Rows from block 4, named by matrix and row number. Each number is 128 + 24 x the weight over its row's rms, rounded and kept within 0 to 255. All counts start at 0. Numbers have three digits each. After the name is the row's rms in percent of the matrix's.
# proj: window attention output (model.blocks.4.attn.proj.weight, 128x128), inputs 0-127
proj.15 094:151124149161083154140146164114157119131157093179108151166142120127124137098114120143120128135155136131083182179162126134135134113122090135111132126099176110101151112131110134123156150119127127135122132161098119122111129150139168106157141110116085085141135098121091090181090170194135126105132152146159095111111099104138127096121147123127127086153124109101148134124143115127134107109087
proj.16 107:130138048130086106126097147138146147163133159079102106129115194137145118130138132170171147173088119144143098112106144111110132179143102112117124170130124090117128117122116137115125141149126134140142129124154131121142076129155128123136082138133136134131146094145122140073141135104086142126110139108099143149095125139126137133088150169141137128143132171106129161154081111119150147178118
proj.17 100:138156156151112154122106113117164146161112167137177102124177091152136122119076128115102106152115172156142195105149132130149111125131117132174107115096120138114156123145135121136111115158083121170164079119119141125162127131079132102137106127179163153145145112164133113140131107143135157133129087094126159157137143128119149157112122151129129112120144092079146109132099113135126147173119
proj.18 121:116116132138134134127158172143107127128115126151096117122135136148119117128139106155126111102084106126127101165134114149123111118130123117118117105108135157102108109129142167110117111149111131107153133129151129104088103129133102130152128145098146144110133060125106064100092136084098135144089114159113132145159131145107136133088131081069091166135127173159135192151150131109131049126114
proj.19 114:114116131088129126097108155134149159136133154095145095129112101157163140157063166120159108093123158166130099175134150144099135119126154163124113126127137164140139105114123103124145111143114153168101095074089114105123167137169119122105097094144093152123105128117093108157140163146169143149145123139122113090106145120166177128121103117086115149143120080148120114145150131147137125137109
proj.20 105:121131165137174115113120135131125135138122167122127150161158132138094095147119160119125106130106153157142145149166146154120123152107122151117148117103122149126146109153103108131147090139134114101113151129166144062118117143154159131131175164153118111133150139128108120146121164127097126142112111147135156130101146104153159108139135136104117152115066124104137138137221156121114213104151
proj.21 105:123101111131104132102115084169120149138127133110121096103109110161080102111121145134142133107123136118163104075123141148098127130119130115109183156126146126098100120113069131145155127126115104107135121159168121141144125076114120099134164112129123134152141169130119123150138175194154085150131127151137118179097162142104139097095145172166146129136168108110133084117130146155113120142150
proj.22 094:138079122137120170114105165132124126131151123119151122106140111112150114146122127141119150189143132138143163149140096150104153113144123169186109140176094129114125158126158132132118134117137136156127101087103099079094101126127142101150067096163135099136148129147144124132149159159108131122109121101108117069164141074132194142129121127134090135140116142109139166124141113168153137110116
proj.23 110:090111108142104125084135082113111108113143103177106179170127087147114108114145135116135117130100168151136137108124118120161106089069124128132111079108139128106114132126115135162132125095100103109128177118131117094140106149157144098119153170172102147092129173090173142133158140159103117140114153101152107131124140147132146087150146116154120118144125085100132098107118134144105151099139
proj.24 089:137136165149119131147136164103141156142140154192158122111145132108107165128148120129136116120149123127088130128129115119134115109096110125133160152125105119148133083118081156141129150125124164089153151101107122150137151062106099131133142156155135098057170123096134168142161093135142121085120160147155113140192141122178110161117115106163106128113123135142141111083123127098123115120143
proj.25 102:123172125118116128156108122113142159120134127095116135120094136114096118131147142067131140153151077145097092150112134122131127115137113123103147099108142121143137158125101123135142135134115147128119150123136147152100134137062117178144119137139139200137128181122124129117147053104111163130127143112134171134207143098181127156137101094112113119097122135152130155115125127106150165121149
proj.26 093:143093107155172116128125134105133142119148147135118134160147149079130105118151092105090086156138172133170150136114133134153127101130142150118160113175154099114149146187119127165132125085118128140144159111103091142168131118183146096123127105154125174129142141116130162119145169113103172130140099142135105117131184117152116129108124170151110090131139120154104115154091139136087128131151
proj.27 112:110121109143138162137125128076127106141139065098144173125158155142122145049173097158097097157147128151170116131157187119137100097096132108123147156117154115136133151096116111149128157122118096124116163122122108142126139138125159105148129158118102101100130131137144110137144122107136165113112111113160120132125128117134133120144141134127122082141152133101139108148177169144120166062153
proj.28 119:074107114151153150131134167161127109115123107122164121156159143115116119140125158142116146097142217164149148135102132091125140127126117138122116108088136138104128128165087041108167114138131161087125124140119121155113174133136122149112140084126100136121105149149107125115111130129165112135130129122141144107082143159126097143120121134139128103162195116104131120106129136133113097167109
proj.29 089:108108130109103119171137183123096098146153150133118099080147110132153160148110102179127148125143097146141104134186108139124152140112089142157141090100129106127124144145102106134121130114150084124151155079152140163138173134096103089136130114141108132131117110164162100093157108144157140118089159144113107159134133145117110106164079121141123110103129169113103134091161119147127098114137
proj.30 103:094098154132132146124122114121066139105112103126116123116127187123115117158153139153113150155106119132146173092127094105086175091089128115125113110159134114125128110129153085135166113145163179074160131114124140115142088114158151087135149111158129111140143138160117132117131098105096083160122125140136101168144152134090116098139127139156095157126136128129150095151162123125090148150105
proj.31 101:128070132117172154072151103151123092155118121104153147154149085158155144104163130118157142129143141181112089109119139100172154144160147120132127137114168109120152144138117143092122177147126144099099134127135142132116093113141126108125164118162108142088129173121156142149154127122143142107127137103181141123146210117158125125138112113134136132152103128104118168128127079121117129119127
proj.32 110:137140137130121138127094098125126110182133095133143141143164095112144146084138133138117090124120184109130156122119143174145098087116128143145130140098160107123119151098090138147147100166139118123113140111083116118095147149127149093140069109137084143108141143115144086125092108101121100149085147083119124082141148158116138112068146103127103104135128148107122123141181134149162146143148
proj.33 092:120147072107134088102114085129148112111126119158136161136139105135121142085158118088115118116165104139105109090130090118122153146136154136148157169106116120151148149134142152091126124136122173139176116121104133123107136114097116147184115130133155104118170127144136148150177141114109112093068126110130108117109126099127107078098154146121152164122133107129130137113156135079084096085147
proj.34 101:132123175137124136165159098104128141090137139120128079109136135088111132136149158102152116128137169125080138121083145093081139122146095086127139109146153121115156129130106118171181173128147113128143137122113086134128127135152142111147155151113095089096110154111169110131146092127132146063102122139135135108125124134166169160135107150130156121131170155173103137155132134104163104129130
proj.35 088:108090095135102170131106147135141159138097161163147115116146133122119148108125109124100121160150167146129117140152090082120172108087140174087118148125112103141134156126125135160106144184161132117165096128127139133163135105144166137114114094123132142101133137143167144150120105178135093153153150103153126088118127144108154124116146122130102166089119130093132116130200117101140164128154
proj.36 095:128140154145121093126139133150131126137125164161126101124145095107129086095099121114126151116139089130119124140138121153097155152107099101119203161124091158151162126144132118091126102108151147152169124132107119131131113122137141159116119121085168138120156115164116109137119155099104101192133127095093105126129129126132125187143147101122092154101127067140118153113125153145120082088084
proj.37 098:137114164143145112168120138122162151112123156129126115119124129083155159166151117143142156103127103126147131116147120101106084179150128170149114134152164118194137113111102158151132169084096100127109101102124122134093116157185117099115108104127146175136100122121110116126132094120111109126149145128136153139129143105116077125115138119100134119117116143113075123133116175145100088086081
proj.38 102:171103072130150178127115151144151146108162133123118128117108081106143110125134060123118131183089191119121119142102131132156118134126099147151141141112107156140079115114111102103133135115120139130166121089108111151167125164151120117148163124144127094132143161078141175153108144119111140107138138112116133134145153109121145089141189092173118131091116133131137113117113126126128165122138
proj.39 091:064087153083097141115130134131100124138087152079170109144147150153104129116129111147131122122114115129141130150111110106110113110149116111147111192144166139086162126142144109112119139174111137145123151141121160077117148177101144100141173182146098123152116141099145116120130131163121089157148117105139122119127107127126145141136138121123106110142098130100143130157124089093108185110166
proj.40 110:132152153120103116110160168111152119136174144122122151092149105160117105124164125139126114119121155113099150170138119122118099158096104131136109096109142147109175141103111111156081130141099107165125110125130130137136088143126080101116118113122161127185136130148124139104141096115105086121097110128116117150125082141159179100109088143153101163141134178123079108149119082138137112165152
proj.41 099:188134105121122129126117107119131104109122129118105140118119130116133147129177095114143132126147168119064128142117133154136132170131104123121143161127144084120137143096130115094153126094149125162121074100168106197134118113152153174117107111082134153087112140123167134149094112099148159128116135134112133130108122104092129089068170118113140147091106139120144126078110109125125144151150
proj.42 110:117152112129127142101118140084109113124132118100134155122165141125152107163085099132139132144140112118119145136142129139134126150122133165121100136115123177144145117118156075173100091130142108118135094130129115092116115124140105162146047106118162105166079110128128122090141155099114082127107150126123109109129126125116208125122118141085132147108084138124120144096134115158145065143102
proj.43 095:128158147114154135128141133118076109147090111141090104125140103156154116173122158090155109148086167076129126161166101131126131120115075060100098116139127116124134141151124168138134119157134158149131125112125157114116155128082123094104119155108137131167090154122181115137131159176117093151126128137141103130119137139096078170127133111124154117140140130134149130111122098098149153142157
proj.44 100:106157069139112119136118140100113131112117079099089130120114137128127134125106116129118134143103105133128121171150130132137180107092130058141125104127146115141121133141133128167136155149116114095129122113138156155124140137130151115127134154089107138127130114094154087152151168140081147099139097116153141091125116098168161120135108086088116129117046130136109119131189131105158163094150
proj.45 100:088147114107118097107158092160124170160157095097131163139114127171177079153133153153124120101106094131125136098141152086128151137130143111161113121163112131119142117104143163149151126151117107095135125121159147100137152128084121133121152122146101130144162116115084142131173129130159140112125159118139111123130140126143134094089091195150170173125114121107100115120180113120137134091145
proj.46 085:096112165175157134113131088109154098150113114140160131147119076148138127078136141113125103120103112117132152117181153138136130139131138135127132157117111177105141151103127153140127114149098156163094132111179139126153076112142062135094172152128157111127138070115135117080108133117152094148143139104111158140136132152113140152125143122124156154155166129134110105138072129154114139109139
proj.47 106:117120118133161124112178115138112138132109143132138096089153080129130095141120129144130115132107178110105144122117125117117183110102067154133166146185174115164155121142116115110165143080099151147105162148126095128129135134155107140135130154143182140125105145175186117094099121136108137139138113124109134109124116114166126113153144083124107106148153091123107097153121147104112124086130
proj.48 096:129117107131149171134142076126133139113112073155115145120116111092067117138147125136153070085109190128144142075141150112095129118137150161167112154147110134150095126103107093055126123112132117141107128150123113132093160139125136136122119106158162148127120153120123151154113099134151100142122151139155143138129132120078127133093120173141159109083135153121145123134099157121132098153126
proj.49 116:108102123107179134137125175167106153082069139098123089143148128109155102112135092129108154091112129103096165134124093132123120151141102130115145121104137151083138090143160102131159131113140117133165100125107141099150107135112117149120129114139147131150148147131110128134163128126142088121092149116108170130140109172104085156099143179147103139096131152128138182082120153131120117171108
proj.50 095:136122101117117120146110081147127162079162124128136171155135100118162091085152130107144163111134141148111142142170163113117121118105120147141099124128151149147114094102124098122138131128113122201134167141123148088095149132159158130143112132130122135119119130161103101089106107135071124148119116086103124113094132114147109109156143087098181138158073175101116161130125133119126120104129
proj.51 103:091114154119175114097165114141159120109119113153145127121172081124127091172162126098095098142097078131136123127106103139098126120110145180160138170118138164137140090074134171105113144119118164086129135141126133134131123099129118132144101145132094118118146153135166102121112087122115130112099121129138140167138130125065087139160126107128100075113160133133122150127116157163103124121126
proj.52 092:095156136093095135183089153102122127123131140106115114142166155112105138123097152128114121111111156156131133112124115101125096129144130102101077141122101095110151141077128148128151094109165115075117110131118105131144160109123087145135114088171162149120130119162164135141104097154137100116102143131130107164120157127049126151118140139125136119131141156143134128136091109181151078154128
proj.53 106:106164153158121126100127161093085128153111107116104141123108156113113190127122120175094107147098116164141117095135116135140123116112128119125108149117107122119103114123170095104100130149133116121173137128111124161146129092142145108118081133087133127156141104157079121144107147177167093122085124143122178138140147121120114162147123141136123116102104141186127131103085145159110067125107
proj.54 112:189157119101130132112100096113136140123143121142143164154145115100107108110120109123150154207151151103116161129142132150128139156113159140141160143153123169132107110089072165137141132091110129122143132127152092104154145124122095105102113156114165150121119098120150112105167176106117147139134162112110079117106124148145116088155110125100127172114128127113143086153133151122122183145133
proj.55 092:126146146150110051153150144102146114120136158156119110128119143105122129087148105138076129106133154161136095107112084114155080140131119157109138163159082133151109169137123098070112136150135137115158125089126126139109123118130098149152135139156146129097153111123181128133155120146105131129123158138093134092133162118129142078145137099112097137125099121091103172106165127151095120106146
proj.56 107:116092165116134147154132138115140182155132113141123122133130144137166133107107119165152149122183148137135112108136151115125102113177146140147113139120132146136119104099110142149134141119117111107118149093140128076137139134096113138116188146176094108164111140141173112118201109143132165118123127121137121192112110134113139092123149172131124135150150105103126104139102146142156208111139
proj.57 104:101141138155156132101119117129095127162157144117157112139111099086134132161104168131143116066137112120162135104130080124089115100119120140105098123139112117070155159141096155160149125129152133132101134157120147130171146137177111191114125126149116137125133140099119147093115106096144113109095138102110107139144121128123158080114085137129163161118154116117103130066158132148150104148155
proj.58 101:115096121129131139115101100156159149116136175081127124154106164133098082148108108145122137125154138138109115164140148060142121177136127127100127105135126113114103128165143125167120091131148123162111126115109129170109095149129121100095156164138105147124136160109158098133090099099141187134120125147099146154135108143128152130104148093140126108098171124151095148154084146161151170124149
proj.59 122:165097134112121141100143166125144123131155091098127135140136114129154138141154155121184097119152123133117152164119164116118145144145129101145158130107148107129142125113093142154109119144145140134124126135158152105136148150142142155108159121109107097135141127126098168159117124157165214098187136166156142108075096090165127108141113184124135124115082111127099133151141094109146123103106
proj.60 101:096145105129094143131117114148129159184104113157098123138133112164163135140135128103142139146090120129096125153113093168102108119120128113131119161129143128112122178150144158101117110077138112156086142106139148119151145155084089127092110100101107152118110107117124178130136114119133196108131126131115142096128125090145128127163096122091130131079140124117073129135147147130132171089178
proj.61 105:121119133139093103158157135146125102175164152116189081090126140146135085134139170139105101123123120146138129084130140072117103147119123133115163129152125118117134120120109176150175094105104152158080145118115107128143105104102145132126162127171161157117135126120071150113110124134145146134108149150085107138121121110144130124101113128152127127149107148171145112138150104125134174185162
proj.62 112:168137131084163138095108136079097137117114092102102149142144111127102146175133130136154106159116120124141150150180109165152132098090120104166167114147120096134187126143133087154119108139142147144098137144136110098127128123143143132147112119123148133162085116129121074118135139126092089139105117159096167115119133135133155147129128056090116107137142113089102112167163139130135137146128
proj.63 097:115137070168117107112127145098151102138135118157153130161124133145136200117130114144147119081112139087134145110118133142115086134178163137117076136118120149112160104124150150143097099129117093173143102102124118148104095098128139132100154120140164179106120113130117164120160127094121169070148119143106131132110131154163133110112112121183127110114141163114170118103107118148112140141128
proj.64 098:148159155122118139097105110115163178116132131156113168102127118142096125135105161142145096081129084136145111137150154123142042137158127125101102104141138082110120093098141142170128100136100125140094123135136133087108095164161157156097160145150070144137127154112114142114103162125154143142121130130136125132139103114108135128104099152118110165160121131113136182167134140120128137140167
proj.65 104:133111143122158154133094145137134135117092136130169148177142175126115153135089155171129104102071118130162119128163122131125163091136133101137097117154140105133147097123132141150130124164110136132136116105158138143140112094152126148136146094089107109167107119095151138127118126142105113075160134142186100082140121099167132086136151135100158125108154166112145153151149154118098124085166
proj.66 093:128107093148155106142124083155149162077162164150131126135161134135111128110109097105145161136134123133124095122063120145153118094136157092129135147101150143101079088150147093127098129116102135154104127129090121129091138169110171132100142105110147138076118139106089141130155131144106133133146110132099116088091089098138176127109121099152148139134146146119097134132138101140172139155106
proj.67 104:158121150121156166137151100123131114126187076123147193142104108119113169100098131112112147136136107096162146136151176130109100111142124109163168149092161100132128139102130139075131161140054100149109121118124146128128154123141131121133133137127104162095098111159159134119106103105145144097130126096118128120130157173133114095129153083161136116129162126095106134115124158164131140124123
proj.68 090:156131130109094140121131153120093109145138129130098142181121156137099094120152178154143086156107105138155143149110119116122117137100095117132115109163118076123170130141099136094135090134161150125125125134109154100131118132105109133148146106138060070130145103076100099127130128102160154172119170106144066127132123133149117139122136125134105109155131158119161140098144097131115080123106
proj.69 097:075104115134142106170105148154134106106150113126123125148111142074137122118117102110163141079150137119108125122122113150131140173082123155096144118126080079132129123138136129166130138108115160087144142141098096157089129105149155154179118139091113126126156142100103099165100102141114116162139143139111136100096144070123101129140089097128114116143077098145141146105149144108105115144101
proj.70 090:145119111114130127097104111104158165106161119122144163117138147146164130109119127107139105145122148134167167166142125126114143089094097176155115206154141137123122142121143103165102122181134145160150138117092103132107098144168088087181121120132166147146162117106127171132124158106148098139132136115132166119128118138105154169139132132100133149104150112120144126131143170134163175131126
proj.71 105:173161132115180116158105112127116155142118117149128149094186149111106152163075096116125169134136117142123118138135107161125148134108108134147133092125096146140096079131144105083094186156112113135133097161129115116119109114131112142145078074109170139118147127119104113116152148095119101131112127133090141099124154159116162138090135102130146167116148149079135139121141143090143103123126
proj.72 099:171181132169107167119152047107125125145085125110157090101130144152129137144158150192094133124125102148120096118135143095117145123108114119142136129122127148117112114122104128141169124121132122163114118198121165080119129117085128171088092136132145138158069111130115121124147158152103093125113105135143140121126111133140132147117129103091140144154143113142128107124153109092136111122156
proj.73 093:183113149173115143170155104162155121160161129137132091142138077082133148108130091116148169113122101156148119074126076134124116137133155122102159128091154135135133158128111124108115103107107124156082134123143118135133139141122145121116114111098108129109102104145089095133134092136131137166134146136121165116129099119136156132074119114153108126109100156130117136191166193130140120132117
proj.74 095:177117128111133144104108117143140105124120118086102113068102110152131120094168109120131123092137106111119118093183081171148127144152111154162174146104123139116137162123137115109126129137111099175127169087119116135105100138099082157124182132134148139109133106129159118132158117131153147088157152129119147108148144082142113149149172119117136122168104111068108145122136109119129135126098
proj.75 113:117115118106127167134145151104121137134054093166116116136157124120168149120124102124111112129146167094180145126153120108118121123128150157118098145139132179148122112133147087082129176098115119108119122173142121107103101090106145139147134136124148101161134089120133138099137167067092160089138113126148139126124141125115128130120141107060122172154127097139132152148145124093107147148156
proj.76 093:098117122127160116122105091124083103149153127149145146145119104082131152081142094105131164133171162125150150087116111172141142141170133131138108076142139123152142125090127129139074113115115118111120153110133107080108103128153116123144120148137158093142142120093123105120081135135119112132119114106169115105142154120144170150093096116074103178155131134126138130151144151120184134095150
proj.77 095:138117127149127093119135148113098145157148103080128111170126160079129179097095125152123103129136151152143098138117187169145120148129141102109114149154097131127137141125106111166133095105161109103156144133129112168122126147170148101146125120109141114076116138114159119123101112085137142139122122135145139153098130136117170128148120095101098145098163113125074139108178148143134058145129
proj.78 093:133142169110098153127135114116142149138147077127169113111154118134094130115126127162106132091126198128160124141108148116124115089139164147140120086091135116113174140145100105107163079143102099158103091168112149125121127136157178123112136105126104108123124144089096104135122141115116165156110120101107147098120122141114164118069127129099104161157130120136150173149141147135097105162137
proj.79 104:102165139136155116118132126158133137137169138144167169174147135109122154128143129142194140079181104145119135174107108139139156132151143083121107106130091137146144157111125158085126150135154139099100189158129126124110125130107136179122133137116118159116132127142127137167115159147122147119107129131111139140117134151123121121108116149138151035141130111126098132114142158153127066107125
proj.80 107:104091094131135159093101118116138157147128104160121164158122121147118093120120153153140133100118120124151123154160098151111140120082113162166079134116095130109127111134143123176110087165094157121156161112131135143111123113147107170143113155106081157096130090102141092149092159088167166114139145127130126148162119105127126098119138148102130140109120168137125161105136178125156106090111
proj.81 105:135123121118143127121060113113109096141154122110119122107114135119136127144078184135132138113150139124144072215120068130159111126124125150114113133129127138117109123130109107155097083153150122105130135123114177160115161144103114127126121138143107132098137145159160125139130142119140138153129109132143156159135097111054130148171099156107113134081171129146104150142107137121103090103119
proj.82 094:123094124100142107175134158181109135160119170125166116153141140107153090188153118147107121132105159116120126138125119164121076128108095132146091123137120136127106094147140100130123117114153115115113108143141105133179097125159136144104174095125119089125113110110161147164114138137091120188149147096124124087136141094127118088120168117159173143160128127149174129118123108112114140137102
proj.83 092:139106125140073132139121133082124121129123143136113128143130167120163122099150130121114128138138101144113087128078142129139109090128123132128107108143126164154139138141179142157128087122147140090184098127159123151143166131124137139135131164091135138138174110114164115153091156106130103098129124168125142155121096080131171124131145164116150132098110130125074156134119113099120051151173
proj.84 105:121120112152143149113092117153119130093106135172121174132105124128149151121157111110090131106148096140138098099104105159181155106139103152104090150086118129132098131148140163147096122099140117128104137107126126137141110117126137114123141141158142144164132107172151105085126173104118122127106106169112142114169141176107104107129136156132085180149133102139145115171131097126146134170060
proj.85 097:143157126112123129153091120146143144110104163122148117127151150096095115154127090114112163090144095201134183103145168082128170132115119111112173116116127120163162147155076110123178145118187145141141140121122176133107126169169123093147144134114131138144123133132104104127098129177140126175143096129133127134108110119151128141154153161129134137136121172128101124138131115120132120107152
proj.86 111:145104100112140146091136135117069133168098128090127135106153117131140121110105121179169112143102096090147132126172077142173158138108118096107110125147111117128142133146145115151081132123150131131128101093178115100127145125129134145106122135154171098126159119108122169135132109086148121089110153159141137134178134173078107132132115148110142140119156120138156151113093162114121104101087
proj.87 104:120091132124083155153127144167158126081165169172153117149139100132144133133096138141135136101118156117127103178151137097130137144119113163114130112139114183130080111104130156146098133107160089115114116175114149141146157119131106130126133091123091105095125116150111133129117135153145154124170141133169153125139108108112099164169109124120143111156198101160127120116099157123157129101089
proj.88 095:108113101091156134096119166113137153104137122111116129135175104121130130155139133122082155106138131115189087115115078110149085160125148100129144116130139117097134143126137131161109153110157124127127120103160128103144095109100085113115110117126148151145169115118133177135125176129177116133101168147116123151180121161101084098112145152175116175137176097119133132125153132130113107130152
proj.89 095:116166118101139119097138122138135123124076157131131075109099103110120102140111146111112166110121093111116156193115105120117159140133145116120123101136186102161145086098139120130072086148150118131120118172125138096156079115112115163130119103114161126125089133159122119137099085138123141147095157138141141131108117160106155109117104138166133092147160141126085106128130130151150079107119
proj.90 093:145125133098126140160148100126104121142156139085097112161097122136127152105131137217103118139122086114166104176131142127139106091136139098150124139169135090110136160142122143146115143126154150098110120164151149167124139140184136144143102121068100135111133138127101111152135154153119092124123135141150169125110089097111109081123164140135145126129142157123153117137171161135120174146131
proj.91 117:133118111125136144099149144136129137165162100102127099154151126130148108094125196116143090116119163122140169153127139130121106092123171125153183140125191101116146159131094114163147093097131176107098141141122149074109164112120114113129109145134122153115116107146135137116117144152146113115124138112144097137120165138160116138110129081108080156120161109104079146125185114124127161121132
proj.92 098:147104101114129118151157114159118140143131185126121134127129155109119148126091095124123128174125118116130153117130085143151170121076083089073155134138135107141095138155111126129126131158114119135132101131180102164119172104106147119117125176114133099126155153111135142125108077125112126149127127118094130101142133142177106120124128114154104110112187120152091115108059095151114157149146
proj.93 097:121142183134132121130118117146121105125133145137111161161151141091087115085099145137104113092126133108106194084123124123137159131103135136142128147138144131088172074110138132130171137117118139155174102151135098126144088126152099162121121127170182142112115158126120101112127107085132116150126151112065097123132172154116112167149152120148127116134115140127111099144064117141143137140117
proj.94 097:151130106098117117137134093133109087088146127138108135133151166129133161086098105107138136167132141117126163110127143145152170149135111024105134109105106075141109176129120137126176139083148146124125127096131132118126132147093136127101184144128144126130119151131142116150146143132168130145130089124140099162145143178148133140120121113143120105153146148151147102168139171126153155117154
proj.95 112:127128144086164103138109129163117131063126160173165154117109130141080103110114113105145159126121113097099120081108125108146121096158143132139180118132102115107091097121151101100138155157063131162131094092117147124132146140101094103123126143096148114151125126170096099133125125167129102164113128108112117125123108183142130147131119107158128132150112168170113126144136131131139079124132
proj.96 096:139045126122147133127115186163155169120111126123128145134092139146160150082108107142136099128101119128154117169136111107101144134140130152132137155120105147149125103065133124109126106138144136106115120106135161120128096129143129145124194106130129134121155101079120134133093180138124112187156112157154108095114121134137133110106137138143099183143106088133135161122167131096105121142114
proj.97 087:117141206125072143133131129120163125110155132118154100091138127143167103135144127133152154132097139087135127120136106114121114167131099101139131107072159133182150118074155130136138127128144086162104132148156140147105135144136114142118100120135130139140134165156103146119091099125134100104112135148155141090149151135193115162145086147121136144111158166160126148102096124117125127177117
proj.98 088:109133136131144148147088144123179101170139088151139167146142117161110129154144085109129089090125120157129083147153155120120141121115144121111083085086077174135145103104141117107137117075105132134137119175106133104129125143130085114130121117094142158169130132112113113107135135146134114170166159147144136146153147127145141133133093151110108119128157148105072172172135118143122107128155
proj.99 096:120116141092142160137146122126137153117156097153155151129108102169172158133139134107128125110128095122151133150191145126118129118113136140162153124125141108095135137179157155101091153140113133096118150152132118170122119098144139148145157169106153116093131100098170109161122111138108142123093137147185145090114122105144116142137139156152121143132140090155162080151114132056132149086108
proj.100 108:076129145114113134100134124083113120166145100141102174111155143135143120096145168119113118116102100087123158170133094167144148081098109117158131133160137104134125142119119162154130171178117130118173149091133129141143138151123143107172112141107161157127150062109130150123117153114113146104123119130115117133133149117101142158138121129117085129086083122097132137114088101127176157103126
proj.101 097:089078103161129106158119121145116137139148131134129128130128082147143210131151121104125137106128142122147105088094125121138111162089115103091113130163122123114096162123130147115123170098149170093136108160116100153116122188118164160148126138117092101105131128125139118106153171082093149112117114127117124083134125139112152128082146131146102130131152102089170123087132134106138097119124
proj.102 097:196148139127135140108122114137101126130118135134157124102138132165134098143131114110164121157070144122145141150100135130145112083124110141120128138136126105160135114101156141114129143120056124089156134104108120093145170117145132142122124138121102109153119165144171111102077147114112147155133076090117150107109101107128170122153146107110101166134120088123102112150114096128118186074105
proj.103 093:155099128127162100121141127144134139133104160121093112100124120146139095162092104098180171126091155075158131093124112093133138170121088141113140133124109172141097118105173110112105184122133110100133159109172105156138153132115145122152136163131147148134120109176138126119109138127160170145116137122117158164114094148123142149147074131099132140126089121171134110143140088103134105126138
proj.104 103:065108129118120123136089127096139165161162162110130136120156177159130118138122131165122119124111176137130131164135101127147133114153128188093074143105135096118109130121147147175169137152095102142146112141107141170076111127105155099140130160102078159118139103136124136128109152115126138079084118132128107164114167132093106142095117119134123093125138108115116149137107113125130157149154
proj.105 092:130135136102125131128106144124125136160108176115083127112102124074175120202131145138134097079115113114134153086149133139102109141117113129156125136123110109147172124197114124134107156070156147125138125143095108105153152161128107115146048106134133120151169136128108129133140131079112149114143183145108129131143120122110138145151101108125143140102145128130092119120136157146150161121119
proj.106 100:117152136120152145166168132133086121097139191111171155164132167086123162132119090153137149161133089116131160139105132140132133114114139129097112177116109159139111134128107100093114111132122115125112127138119095101113141123129172145151099120097140133120160120108106091130142139135106142093140136116134168069121158100118118151103121078068162148164118084141122171127131155131122118094123
proj.107 084:117091144173132120139129136180139184115122123121088063128144160076116135159106106133079158131111112122135106098094141096156116134116131094097134141129145119117072117138128135120129150086102126155116133116146118137122125113108144140121107125105163115141149128149097144117119106143198113184144115159099149120101126138162148164138114163102162107159131137135146128153135159121095088147153
proj.108 097:120152141115112127120077109153115178186133132130151122132081150118111113151119122100139171109130147079103102110101113153122104123164158152126109160142140118107154111130113130077103141140155124107097131128145102176104114108120104143121131137110112163121125131089112150169112135151177126111118185116106086131148153102083106103132134125108142149147154112114120137133197113096115086144130
proj.109 093:142104142140133110169138088125118104120133092127154128082133082110118149107094183109067101133112159153123070197138130141116075102105138103116119126149128102120111142118080114122166127149119092138140100149129137106106132117118143153143090101087146096154085104140114133142125124124117116152141121111159141091139107107128157110160080107119157143127123139093110126138123102091118105133151
proj.110 092:144166149108088102137158084131139115115104116131124143132094128147126109097076153094156145125128096151105103178136150123117118106146103095163136130136128097152124104133114110110155129156109129173142103149128108178145117123152145091118127105129079167064145099125152158117114134111154168129094119142101104112120161187116131126160123143160152114127149143113156155090102109149117093128099
proj.111 100:187150159149095149114135164128140167150128114140131113132146145131103150113146097111143114116130125126112150097155103128142133149151098066089132122121133155104143126136122114140153114102144153115147148170115120162112132074134140120147140137107061165141147143107107135146122112148172166108136118155086172147077091106146118106156127137128121079151139072180105150110129139141126134106125
proj.112 123:128115135113117089177101135129123143104174143106132130142133143104081093130121119134161198174170116127153166073125134133150138157152161152096148104137135160129055135123090162117133073098132125148134109129139105162112125147116127124148100119104132101141103117128128112136120147153130157151135130090129131099125115113147119115130120109154117091117101176143134136123094143155179126084107
proj.113 087:114103138096149167125163127115108116101127128117155151119105109123118131087137105130135146102112099156136136169142067128100107129126116107136119150133137110167101077098099092076143127146085094116103101094149114143104113129129110094131094118107127141122109065109117150103109135080141124103051138156134108136095163144118159128110122144087121137123135125110146103126151111147150121171094
proj.114 095:119137116140122121108136158124155111125136136130140184165122138113118133139133063127130124164127161133112162140162138138121111130140117170130130089167130147119147153168117119106106108151141127138086115126158142074128136126155130092107132103142106170092102151136124118129172181116133094092094150114132109130122142168106094099092133167150149140168174127070135109116101134180090123144135
proj.115 115:081120130124123125090108127145116150142154122117109152098150124113137115120142112092118124096117150096138136087119085120104109099144204112139129142160120112126134111151138101121138153152113103105164140100156105114135109114189168103146144105139125136136102144151101141134089172137097082149139095129094131118088151146123133066103124106149151122116060102106147131094132117140098156115153
proj.116 096:134132112155130101146103132130169138149124115132149136118159163151123081106118127090073113139141123152097081161085149113129124150162115138125131169101128097121151135130119123138123145185116124093128148145155110102138163126121143134118168138162105143136130139131158134090151186129133158107172124170141088161093150155168145132109143149095097137145148104129102117174129130114123160187151
proj.117 095:180148135125112099118104133120174086144108098106118135141157092096153154111140123121162150180135116122134159137136132127122110074141105124124142149140131124119174137110135147114114128131096169124147156133131094166100105135114127189085138108112179136130156139092158105169098150138161098126155128085125134130177144109104125148081139096086116133123147118130143146159092162138127103145114
proj.118 095:163143073104112155127104119143163098120123115152118129108124089124126128145134090111126158160133131139148100074132083156122144169140139142125127149118115168159104102159166128110087138163132133154160118168136116121132138123139138155108119139157191140114123128075118141080172168075139112104130177147147127118167129137126134133097118137123102175093121152145161123126153112097137102126136
proj.119 092:088089147100120102112125110139087149158126133145122141115156139134146105121095133116138162072151079150143123162128110125107084088119112112157147134134124151118114110121161178131161150150145184127139160111157128122133089117172128178112173146110133111100088125100127163138137127134141139088105151155119129076122131102114103108138153119103143140109102106150185116126147101137152138092152
proj.120 096:116145174164128142134152144104118137148162118120151078129139144126102139145142139108115111135134130132141139085116124081148128126142086112125161128119134142082123121143107190117130184127115092177106113128118122202150108121124159119117120121071179129159108109164126140137111159172148130135134132165140133118121131095116164141152143147111090093100105132088150101138109155160102160147120